{"dataset": "two synthetic voices taking turns or overlapping, over music, noise or silence", "spec_augment": false, "vocab_size": 32, "label_smoothing": 0.1, "decoder_activation": "geglu", "decoder_fused_qkv": true, "decoder_bias": "all", "decoder_inner_norm": false, "steps": 17200, "batch_size": 128, "warmup_steps": 340}
Rows from block 5 of the audio encoder of a small encoder-decoder audio transcriber, named by matrix and row number. Rows with one number belong to one neuron. Each number is 128 + 24 x the weight over its row's rms, rounded and kept within 0 to 255. All counts start at 0. Numbers have three digits each.
After each neuron's rows are labels from the 100 clips, of 14976, where the neuron reaches its highest value: "responds to" is what is common among them; "lies over" is the class under the peak. Only what is clearly more common there than usual is listed. The data: two synthetic voices taking turns or overlapping, over music, noise or silence. In brackets: how many of the 100.
# fc1: MLP up (encoder.blocks.5.mlp.fc1.weight, 1152x192), inputs 0-95
# fc2: MLP down (encoder.blocks.5.mlp.fc2.weight, 192x1152, transposed), outputs 0-95

fc1.572:125148149084182111100141145105124123111135089130105117177123115141132181123097103126098122165102095135127141113155093162101094119097079134167153101113139104120116109131139093149147144142165113139159139118100122117143130078161146139131110068137130111116092148139135110136122083084133144127
fc2.572:139176112158101088112132127090105100162139111120099158121117142142123144166156131133188111097101104067124155120088177119171141124133151139129120155081086179112111121125131141143109100137129127205099122119112134147115134140150107152163079119095109130144114185118135134122138104114104128175
responds to: text has "quiet" (39); text has "twice" (33)
lies over: high voice (33); low voice (30)

fc1.765:185105084161121139119108182112111143114134125104122090162147137139125147103085176119133128094071114121104134091126124135115126139104160108127103091118172126129162145110139137105140104127135095133146115150122156140145124105132132125151119123112136102094105180141131093122115138075112113099
fc2.765:149131110130094154108118113183160100179140131079117122133129148161118170126173136127126106153139099121116092116160099097109181119140128122152155146130107099143118099149121134138129165100152139150126109140142151127142131148151140156133116117095112132119146154104137133157166139160104124109
responds to: text has "strange" (61)
lies over: deep voice (34); low voice (34)

fc1.292:135136132159136126150159128156108133149159081142102096097130099161151133162159134116166138121090101131137111152175096104120104132111159130130144096065143172116106131177106128110114116176107137137160111132120133115127154120125093093141115111137142178134109127153128107114172123122099094160
fc2.292:122130100146097115137087103139138145141098146106134089109159158148128165093148119187058109135161119129138118122090085117117144132100111123128130149131137165165140131141135086092135083134166137143150128117078094133153138123096098084108112134121125117103132140104092125131135091139107145154
responds to: text has "quiet" (31)
lies over: high voice (38)

fc1.163:166067142147149148172119138129108150092112117110125106138149107166144114110142167151107127139080095127141141142127119208130108111141174169141126097081183138134101181141127093129137168124112092143172168119124129131156148109128107093111123076107063145119160104121131133148134134116120098170
fc2.163:110147128113105110124114151189130058160121108160164118114129082128100112103131124117120105115132120123178105152118102157113162130124126154111097164137089132112132172076081116125137085206131139098111088100104170131114148102159128122119102100112120128089146106127161117149144136142105132157
responds to: text has "heavy" (37)
lies over: child-like voice (52)

fc1.509:155148112097121168108155113145117142056139136123160114107125122137132120143145107108142109154155142132128101117124139126145132145129124110130139097126105192128129149106134106151081091168154148120145104119109141135122137164135096132085149102110130152111127149115118148129112110099163109184
fc2.509:170154126162148127132159161151151133147147137144144130136095139120097113127107118104132117109139142170169142091120168137139121114137162153139150102155117105146130149141105094105111181080144129120141131140135135116142141132146127110164103158157167122136147088143118140168104123115103107083
responds to: text has "watched" (33)
lies over: child-like voice (31)

fc1.649:171120147141168163130123174122095142111169128107129139145138131143121158080083169131133141134108120094114054151168072117139142110111104121142139097117138123137073160141129108136069104162116078124121122097141134124150184129099106134106147126084109122106108116088146129157136079097105137159
fc2.649:087151091175086131116118116113146110154138156134151123148110162127161119139133157130115131110121108103066121129088144158113124077114128126106153104136103078114132152126139113115141168101139088145123106113127141158108131099148159126166117117137138092115113152165107173083181161147145108126
responds to: text has "strange" (55); text has "train" (40)
lies over: child-like voice (54)

fc1.114:124108116125167188123107120134160161123125122093106120134178087165089124121143131149126120118127116153108094140151136124069124112115165122162095081086154138128095144114130136123165115120095151130199127085153116160137142078152129113102143104119127139097153174140143052151144101126125144121
fc2.114:133125142119154150126108150122092135142082113129155092154142106144102126117139108118101084142046149144144152108126094134069140171147111165142077106124095124144146141130112148127121132143154138141097183143141122135128140136104131113138098126142147156150166145119136131172146124134111133117
responds to: text has "open" (32); text has "seven" (25)
lies over: child-like voice (34); high voice (33)

fc1.146:110129093080177219125157141123143137159149092124122184135140107136094132101125080171137127115126134095124101137091079140126139142094141156165101109106125084112173144115107131111167159100136137162173134144153143140114125100157111136100113105149105108132121161138111119136108140124117138139
fc2.146:120128140127152118118119134138091139125080119148105102139144140134071128132148140105119066163125107140105106109139142118101129153107129120135100087117151129149122108147127154131114121103153121119100157106185137111178137092149124126173151112123103086125134117136115103151081138103125163107
responds to: text has "behind" (30)
lies over: deep voice (31)

fc1.491:164133134160095126080088168157147106082134141153107152124131174119151143163107125136098113143125130111144146139152114119126167133133125108144102125121109088114134196111142150116118166130112141154124147094130122144132146159102109104141146108114155160080158129142133123133198109090139117111
fc2.491:124130169103165085108111135108123147136149166113138166112119135132132105158133116132106102144146160125165168160118140086119121128146102097109137147149160128126112112123169181123120083127123128192129113113107138155120124127125134117130148147147116110115110155144105109136134101139113110177
responds to: background: none (66)
lies over: high voice (31); child-like voice (31)

fc1.301:128058139139160157126123147138151149149164115136157162138130159064131125100113102133126110128136161128149109106121126180108156128113154124158174072148147175116152116138102123169084097102130127132121134120089147140138148123084129111114107118101100133133141126132128130165136077109119122134
fc2.301:154112127103136107149114129113103097159137134123089132150115159135139108092110136161145141152117088136130123143150101112118157153147157120144145089106125116090123094139133070102125098168127102127103116106140149109121082104158134067104112133126095120112141138197126103125099106092121149127
responds to: overlap (78)
lies over: two voices (39)

fc1.624:125119112133113137152143190106126099157125135110119138124128130144124104098136125129084127116139072111122128133142125120123093166071159098135119115085125108101108100107144105113127150112086125192113148142116110119153117157134072126148119167134131135162073146097122121181119185128096120144
fc2.624:119101116128108174122109103199138122133160130131115126086075116170141137111130131155125147110103115098127142146115112149170123066134108149149108130084113154080110165103090116139140103142142133156142098084150152149110125134111154182140138137070112177118133168127129100122167143156119154125
responds to: text has "green" (31); text has "girl" (25)
lies over: child-like voice (36)

fc1.623:127135103116107148117125165130133136130194137105139136107119104162099163113121114150132124121125083133125145174121096113090101171098120104145118103099111132119147133151163134126092169125151138122182124127166150125134167149137165130109114144140158070120090124110127118141104107127142093127
fc2.623:111148109161144102170129132157133095113140128138142117149113141130141118115124176114101134175124140123138144109199107146130114089133106105119163150114145115102090108137142070091122100166163112090143117091159084105124124099106126117164117119124105090073115149128107103132145106111156151129
responds to: text has "alarm" (31)
lies over: high voice (38); child-like voice (30)

fc1.3:131123131125142132124105162166084176202127140139126107102147142142126161136088127141143118163085123143133093154148116114141126196124149091139100103124125137079098145125120112141120109100120125151133151071121112149137136137102063106159087118113108105161115132111126137120149118085119125137
fc2.3:172103101147134157111109056082118107181149141115119129140107143162130115142136124136167113110116100105126172109126171148148110082116102163143125109121159158089099144104116105093099087150148100106137122105128135148104112135134125145181157121097072177177126127165109139118133111155149125109
responds to: text has "green" (50); text has "every" (34)
lies over: low voice (32)

fc1.342:156105119112119166115157118146100135127136138115130133139170102133131145132141152143154132149100089139162121131158087161119163158110144151155103094097151143126143099116109102155082180127130109150140180110112126138136158138164118137138152132120139162134109119125106155137138158112124112143
fc2.342:153133145115111154099120168143155060119129103150110111162094144140119128144164110145133144115149087168106097124128107130106151101135147188124098134096087108103111150161124137130122104150139131134124135097102150121141132104168141162103115103101116122095142130160118115114153132108147161123
responds to: text has "quiet" (38); text has "white" (25)
lies over: deep voice (33); low voice (33)

fc1.81:088150108142094138119156141101149129151111082120092153128131122140067169133125100138105143140116076135139162134123137147176119173125139116124102147079141110103158099132140133096167133102119148141110166129164085138097157133166077112137116121119128084106132152132106104138139150099142110140
fc2.81:148126165141145134110118138132122108149148158157121103104118110166121119134114096119106121134137149135167124156111114159132099106129125113149125130106115153114096116113117139146099122206150130089118098102125105061168135127147133099141134097151066089093151102143171102116120125130137120135
responds to: text has "behind" (47)
lies over: child-like voice (39)

fc1.147:137101122133115154095115132118105159108156136074161152157138134152115124164137096091121141142118118130097124155137122146109110167120153118148119104107120198083103128142149123122123124172098088157157105158136117157125149079140089089133125123120122160119132118138086117167116115140086100170
fc2.147:129143158148115108122077115124136120136149132115083079168135084131153126112192140116106143160123139140143156134118138098091146149127124111134137188116120131162129123154116153116108108103155149129122166112146140115153148137154176154148125122088124138109130143143131162132175168095064149114
responds to: text has "very" (40)
lies over: deep voice (34)

fc1.599:131119126079150112105148135134130133128121162075088132164123103136105123091115172094087108124122125117140147161122154141142136148070139143103091113147102164121163069176120121129137123156139123133137109148177170120150154118110137095145112146106155111125157181142118134132166127106112147114
fc2.599:150089116145126140128139156135140110087194161137104123093107101122142141134099150102101133129097160139084149123113120106106146142158107176146138115103153118130138084111148115122110121145097080126120153154164130130107135119144116127103083080099141136109173133104082151134091107132152115160
responds to: overlap (76)
lies over: two voices (35)

fc1.92:163126122155160152143118171106103153134166126129154084139143129143106122065122108116126075150114079118154127066122088123110123143126139158136116134108162127096132138130135114136128159143116102151172163147095145131193143122111133134118100119093097139144110118131144108120154114137140112128
fc2.92:110122105107110157095119100141156119127149102150107156120125143132105132121126138111174132094162095134100108134122175105145098087136113145069124109138129097125144144126117150088131162077120108140108110105081097118154142117110136089101162128134104115131143178154138191126120160121128146141
responds to: text has "strange" (35)
lies over: child-like voice (31)

fc1.449:164144110072137160093150114112100126083149097133190131154138091155123132136119109147140102170141113145106117136156163132106153121116114099141120119138115126117122134162111128100114162162129132154142142121126120148124160094157110138116119126116126140103169151108146096137151123161166162153
fc2.449:086132081153112178113159131106122095077095086125161095157146116142140154154093075107128131144129115130103110086117137144097109153129144119122112168163133167105129129130103148169118103141099134085115133157180133135118142182125118106147111113136140133120166098058108179129122108165120089123
responds to: background: none (61)
lies over: deep voice (33)

fc1.382:133093110166134154156138090119147115094162149122158104184127153151149136103158139093133136152108137134093160144117146161099142141119156151112086120128125113057069150146098148161066134128115111115129115126150109117153137139115112106123141087100129096108154169150157110136141136127133156119
fc2.382:138116137116118153140141128139141123136172147154140084128138131149124169102110131158146130182148162128142153137116089096168164152119144052169091156147137113104120133074140115115136179176119116162130124167180132103110110153126130135119083137142077098124153120131102119122110124134120086084
responds to: text has "open" (46)
lies over: deep voice (32)

fc1.586:145148128116104137124132174167079111108169144109139133105117117119164141118096137117108144118123143143131140142143126132083178156095138128111155101135165099135125145133171128144142130136126113134139116142173139171119208116145109111136116146113109107157160108116094129181120115111103097137
fc2.586:086172113110125097135070118119137156138131158122110098201135138149147139139126125089059087154123122149131121155172132108080138125124137147164124143165109142134096089139133127101126128160122114117147172067158175147099139125181145172176104114110097126080131145131115169138142136091128148137
responds to: text has "bridge" (34)
lies over: child-like voice (40); high voice (32)

fc1.138:109090093130148137134125172159136108143138100051178104152096106129160185142126091154137093172090130116125146149136128136105129136112150128142108047135133106129106097141134144141120163127133120096134097105132138155126133099143160118135074126128153091155172166117138089143138104072119097155
fc2.138:139094146117147138114145119105105127119162142106131156122111097156094147113149145135151164099104144104136158133150149152162070103156091106160144087148093134092128167132110157120106112102152147170144123134046112143116152131108130137152109133115088111172138168176124155110119131155126130120
responds to: text has "not" (50)
lies over: low voice (39)

fc1.421:121136132120155121101127196111122103097209102114158114117118085122132093083101164165123135164124094088099118140141052152081132123100123088146098105129108137149096127130150118165152114108123137139140137129158150106126130089156088119128127121125128122143170143110118106182114130136109169176
fc2.421:101138110162120111150115144118101138145148097165130075108169097158137164139140148109139118143132102124125144070099181130163128179131185134145096089105113083140129134128097174100136144105096134136076111113159114126184133130124128154156128098107143083112177120113145130149118115092142094126
responds to: text has "play" (62)
lies over: child-like voice (38)

fc1.267:135113120132137151119154158110126136156108120097137117110119169101151097136105123098137105158155104149135089116129099174074125139119156100127148117125130093100136125160132111166073132111077105171102132152129144135148149156138110115158138139079148120138102118102112129154123119146124117107
fc2.267:137157109166122184111106144168125120089139118150122160105102128121133149163087121154140124135082162130117145135142123151145092116175066115123132104122147128069135156089131159110144098147134142095145100140119127152118110118099111110100127135088110115113135170174070138120140095156149128124
responds to: text has "green" (62)
lies over: child-like voice (36)

fc1.71:114083114107137131150124157101125108140147145122115089148147112123153148127116157074118107126086094136129106106114129122100115129104141143164154117099171137128126141182133140101145065157147123134099123120121165125161122106161161139118129131093107088135156168143098093120145127123126097120
fc2.71:143110139110117150158131131159133144138126145101109108125116119126107121126099167126126161159168115128133146113078131135100156152102109097154164074101134101135148120127122085116140178122122113119133148130135110149071101080094134125183114102130094144111117115164093126110092162129129173123
responds to: overlap (77)
lies over: two voices (55)

fc1.466:138108149132116186088124121149111137117123101116134146109114132133080102145132111130173154128112134120129106153131101158088149198127144132133103120117148137085106161121162123101168151134141164160164097127150118138097153100102102107087106126133081161147118125140103069156138097122131114171
fc2.466:136135109099125138123119118101103149151143131138100092196150128155171140131134115159120114139135111122098160153111167104102152097143117086194114147130121131123108100127081130129093140164118125103131142138131159114104139145150156129119120131108073134152154152149113108148139152114073130127
responds to: text has "heavy" (45); text has "very" (40)
lies over: deep voice (33)

fc1.245:124091140102121120135118179134108125098121117119098094101129126118145122106099128131111117126125152120143122128175123170166161174077120128156170109105113117131144131111135151101133148136165152155129140124170100087110140137112106109086110135136131151123165185105122178141196154101118146125
fc2.245:102097102164079135118115090110130105101115118139130140077126120157155161133133119123115135104092124116156122101122172180157123112152136175107123165108123131111118118130151123138135123127153107136130109113138156180162144132106109122157111111118123157120131170125114177117111119128163090126
responds to: text has "quiet" (66); text has "twice" (34)
lies over: low voice (32)

fc1.704:147127099157129119113110159137154152195145101130132114140114157131165139084087114135111146146092111147113122098143088173130114159113119102137109130134113152122104112133139120165150115150114126099129100121159121100122155135165106105131117136120062151129121100084101156123118149126122070174
fc2.704:102158104168153122088164121125148121132142100156135146120108123151125116155153100111145157135135145128147110110153166144124055098148055141123108163132160132127123132135149115138137140145156151156124142135171107100147136121126159135152133141158188150073126141170120120101139100155172112113
responds to: text has "green" (26)
lies over: child-like voice (51)

fc1.299:138153096123142173078080097127111150158144119132129138088082118086075171144144109108114127111158149122139088148115111156126145180116156129130141084080142162112119110133117122126167159145129139137166143123099103151135135083133099098132099170126111160158113118152092089167155089119132082141
fc2.299:143113146114172149082106173093116160104118122153113100175146137141125105114116130155070138147136111101138134119155143106117162107111099079191089175157088112139109128136109147146103129120119141076104143124163154139143178152108128133116120142141107110170142134139130121179131119103078137086
responds to: text has "heavy" (54); text has "feather" (25)
lies over: deep voice (33)

fc1.443:150085109147129188126146128123159166124154104118122173134154091157125095111106158167213148141114113085154120129118134139134158160132137081144149108157114149108123102147127123112122109163117138118139157157121184090130131085129102122186106111083124062084116151160129146161138147108104160121
fc2.443:136145155114127131161113100134124195131111159149142072131130126100162148110113160141158146131121119102120123142060130150121188154115148121156142149102158097101105137134110104131135152152108129138103133135117096160124113139122089166159150125142140125096108139098121108151087155113131128097
responds to: text has "open" (58); text has "apple" (39)
lies over: child-like voice (30); low voice (30)

fc1.108:130133102102136136121105091150153175166129091117113106091170155130127118132136099124119097142144112095123105129181075134097135146104167131129160097084126158080111156143106094161094129148168135148150112132158115122139143140134137075149131125107131161126164113127152158139160145131161121152
fc2.108:175184153147144117110095157103131101092121099127127107139124149137080128141135128101120118134156105141125131085116136134141098135133039145126095127120167145113138152118094103129117046136144142098124166134143129143170143133158130101108152177133128178155163141159115134123140112134167098117
responds to: text has "wheel" (26)
lies over: high voice (31)

fc1.659:137128145112088174157156190140125181090162115113109122132128160122140076118142111130147126142142078106102077157179066129124133148101115160142160121075134119089093126156116103160131148128076103161109125130150114118166184136125116120142112126148126134141091110148138109160150123108103129127
fc2.659:123151108168095159187139151157155114129144143110094120125094186104120156136096128130140144142113099130126162165107153106177151139146137079134123099093123123125129125116146155129127152102096145127117128127151149124121143158150114148082147124102173118125108144072116129094144112134119108166
responds to: text has "play" (26)
lies over: child-like voice (40); high voice (36)

fc1.261:152109144125173127130134138147132135122127127092143100138152120152100106091121128105098118129103128141160076119117085166081143132121146143118141108152131127106139102154166149205128121138130105165112082085131164133163119109125117127136117109104100093137175155061153129151132108141126155107
fc2.261:128168128176095148135103118129170148155164084086139147118104117145138139183162127150157133150149129111104128110104163131145118093120086162074160145122125149108113137137162133138134100138135116099105095180148126124133113132130147111159170129109167155148172138145111151129172085154152112095
responds to: text has "green" (26)
lies over: high voice (33); child-like voice (30)

fc1.16:103125128090138133124113161160121159148157089110149079114101132128136127125150125124160127142132115125110152129111170150109116151109180126158146110086129132123113103138139130127095107194158118140120147126156106159131136104100119131106122108097121164154099142106129123139142111124127091121
fc2.16:117151106101133164150127158161124093115116106165131130119164166102127120160111144134157128150127109135125077105169085107094152120142134176142148115108160112145117107063148109121135127155158121129143121122142127171112167092139123120105134086136137148080070142160104119120090120122127171124
responds to: clipping (33)
lies over: two voices (29)

fc1.2:119112103076149147140152114114155153154144128133182136136133144105098134085140126100109087125162108097149157167119087161138139160121112140135140098160078159069120134153134114109093180154120136121133200108143149101170135127121124099122119156123125092179159113105099125138150104127156106163
fc2.2:115117136136137138114138136115117105127159145148147125136090128126109134124134165087110127128121126145082158097138145154150106119126143128141135174121119119103144087156123092133141092142112123151126144133147085090114164108169149140131114136157099111151153158125137125143115162112156126117
responds to: background: none (63)
lies over: deep voice (35)

fc1.730:126075117155127104131122142140131138099165102108111101100120142102104110103139138078084141129147085125108115151134126166150159126104161172137128102121131069130158137145164124142112178103115156111163115149067149150122171140160107093193124154113135130143127106156127095136139118120101176158
fc2.730:135164110142093119138132100081111159095146123135109162125134128143158107139160118123130122119139105108113093150095155163104124137101160127125149139138117143109119120172091136110136140143098132119134119119126166141133106123143118105104136162117118108177149129098129164167172102123143112149
responds to: text has "wheel" (66)
lies over: child-like voice (38)

fc1.643:121164118077120144116141131092146116131151148138121157116135091149127128108104153123125142134096133143140162111088102142100147146096176147156146135119105131104084134128098133138062101094111129130159191121138145137130118100173113128130165124126142116121060127136135159125086114101114144128
fc2.643:129154135167134154099175202116113085089125107144084140103141156130111130146131133126156127103140131105113096141156121118132145133109148123110116147133127119135136168150145120141128131115110122138117170135142101135135099132167111130119122097119150103113110153130064108134102107100174138112
responds to: clipping (26)
lies over: high voice (31)

fc1.705:100107131162119117167114120117145157185119090139145134163155083168084087145088123154123139159099125164130161162127179131133087138118152117131127083128161109096070125164113144122127150128136084108139145152150106120171139119115101107140123128128113115113139135137137112139146116122141092118
fc2.705:139088111110104142129110099136110132114109068127154126126131153130126137089134140171103129098116138158143138108176107176123128111169142156148118140132113128117123123134119094151105090149158091080149118110140132130137179136096135102131134111123083160154145137102110114157088113141133160113
responds to: text has "above" (70)
lies over: high voice (30)

fc1.339:145081156160100142156151170144109146097155116151142105137097096124099164127162106120118140122122074106124133143164115145142081176117120168117160096091146131116135125159134114146090113121135139141118172143109124162133160166110155133104140107138081176145075145126139114159128109120104076143
fc2.339:069093123105105136185125099135128129170090122130141144119128128131154155150131142123166132133111106136132151112130080125100154120139157156151128144086115102106132119162135149129101105165100116125100076109154128123136118094108119130122093142125094107130106133121160136087142222126116121150
responds to: text has "alarm" (34)
lies over: high voice (38)

fc1.573:140093081146088102163134172114108127163148110110099110150123120134146149123079134098094069116106078091125099097152106126118116115128147102121115125133142129127170093152157148146167143105147110152141133123167126154164132157133130112128148135097121139131162170139111140142137113109125121162
fc2.573:141148155130129111127098129145100153105119123120151147155087146111136148118150138096098145144167111131086114161110175137123126147146116121103140113151160124107110115146176094193134111089097134152122161134160108114106103114171138142134083120106119085177120147130135137118154143119124143144
responds to: text has "not" (31)
lies over: high voice (34)

fc1.476:157086160125128111132134151160123184130154147116108089117132161136100099117152131091094108160122081126153105119197069130119133144101138140158166130070136138113120119104139098171123139165113115172130116120132109105146148179118117089145112133100132119126142120135155124137125160118139102136
fc2.476:125118142141146152155125161128136070080100122112076132150099177095139142158188138157096148136117100148085118106149114120141112123144111113114143105131144106112120130137184131124117100156127171115095155095166121106136145143157163139070103136106125153157112166149096080096148154135115125146
responds to: text has "wheel" (35)
lies over: deep voice (31); low voice (30)

fc1.562:110101155140104109148158096118138146167144140102143111179099127131119114114143134151116100127108131114116134146118173143088118154108130112144173114143112165121101113167155177162134142128118073124136149139139190161198116120120093146122140127143134122124163123099096157102135140125128113112
fc2.562:156126139115125086117131120103104123107089161097129186118142149124108113073144144145104131114130152127111157131121102127131114131174143138118142146145156148152110086178143100124112073123142101148123119139124111114121145110150142115087089139118103112180140130131151105158119137141165160115
responds to: text has "above" (26)
lies over: high voice (37); child-like voice (32)

fc1.512:116107114145130123128122136146093126115163106123153111133131169140101103142042118125114126146101086118122071133116132166120125134084140119156123097147122097116149131159097109169130161126131095187129116114086112135132144136102109113163143122128118131128080159137121111157139118135166117108
fc2.512:183133147155137120119098069100154139142150159093105129079112143117125109168145133080163119088102145099168115117132147177147081135153123129143133169103132145134126106125166133136113122149144098139136124112156128083138136139129128172150113140092123160140162118126106070117131140146139102105
responds to: text has "teacher" (35)
lies over: high voice (32)

fc1.440:118132148148114162109125117148105192173148114149131133109137129121073083111112121111150150148153100133131110127123130141093123208125145107136113135101153149082125127123118105091160093096142159173133134107104103150147161128123132143112085141130084152145110130177092093136156129122133102178
fc2.440:135115107111143160124105131100116101119123131167108114135136154198143108108126141151105134132113096120110179114132156147133145083157124095161142130098112118111100097142114127111091158167103149088136157141141151100092146132147141149142170137097053116166156121181129113129144139132119137126
responds to: text has "very" (40); text has "every" (27); text has "heavy" (27)
lies over: deep voice (43)

fc1.720:110122123129125177163144129147148126101155121127140153118132113138170067112135111148162111155159119148140100131083097180125135120132114149167148077122156119155106129114112147184089113104119121183140091113114080104153107140117126118117102115120076144169131141161122159172154129095111129175
fc2.720:119127077170174127140130083108136108189147145100125144132133090139165086125123129104150168154107137134137161088163109147166155118119142179109122128102103173159129154112104114142149110139167123169136119162093149145085125099126082125159121132131109180138124121157139116120124134153162142101
responds to: text has "she" (29)
lies over: two voices (29)

fc1.38:183125128165171111112092125131098144106152150113110209160103141130107099117130166109143080126112135098103135114103122134110167108138161132182136104122192108119131168135125134108139152127134131114158106147097163152172119101131149128126085131149112129105132117126135123118178138116162108183
fc2.38:141151110151118125113127163123120082136175140117118109142145151193076098159173118068150131105099126090093100122139141133122162137144148113130101129162068119151097138118129161146128150154137139179118128114120133093102125160158157143165123132116125166148150137148129081145146110146134095125
responds to: text has "strange" (28)
lies over: high voice (48)

fc1.577:122111105110144140108120140143130177169094151079144120153102105091135109151159134116125107148116148131104084114119143142127121175145138115100144082123146133080132104154152146132043130171075091157110099173117136129134120117113126089124127082106160145130143154121120127164130147110131131090
fc2.577:125141129128141128102078123159153159110152128127105133110099049102148156165172165171113098129100138155147144086133105162132109148134082154138132116154130138091115154088128156109131088129103157138161111146155113167130142152090107135165132132092149129104164111137108145135123077145145179107
responds to: text has "green" (27)
lies over: child-like voice (32)

fc1.594:151119138133098109163144159135099105136129110141096118142139166143126128170116109151142135149124069145077103119121084140139108124096128108166138117113138100144081171152107096115089077112118114145153081114095112128154144103147138101111117110102150128126082149137138112123163078079137161119
fc2.594:135117123137123099175118119118153146135107114125157160113148163155122165106130142139112117173116129145131156158105140126131136097135127030094157161143136155160140130135125132100182151122117125152139147156086100147091101118101142109160103121156119083119091141139095137145121104137111161120
responds to: text has "strange" (29)
lies over: child-like voice (47)

fc1.148:151101114189131130116095141138130117132137091087094109118120151120123136182126120121118143164145106150083108096168139158112153135100126113138096107111135153139107154128088145133089175126115137137130124059130149123156146143087096124113151127091112130144073117125126101133101131107148138153
fc2.148:130136122126143146147071131154148130104078100105190146122119177115103132119125110119092115153112062154152074076144103137116098147153089137104121131145146124129096094150138142159150107121116146144146124102147106153118139127093070113108092173112133073136076137167115112117132107107116150082
responds to: text has "wheel" (29)
lies over: child-like voice (36); high voice (35)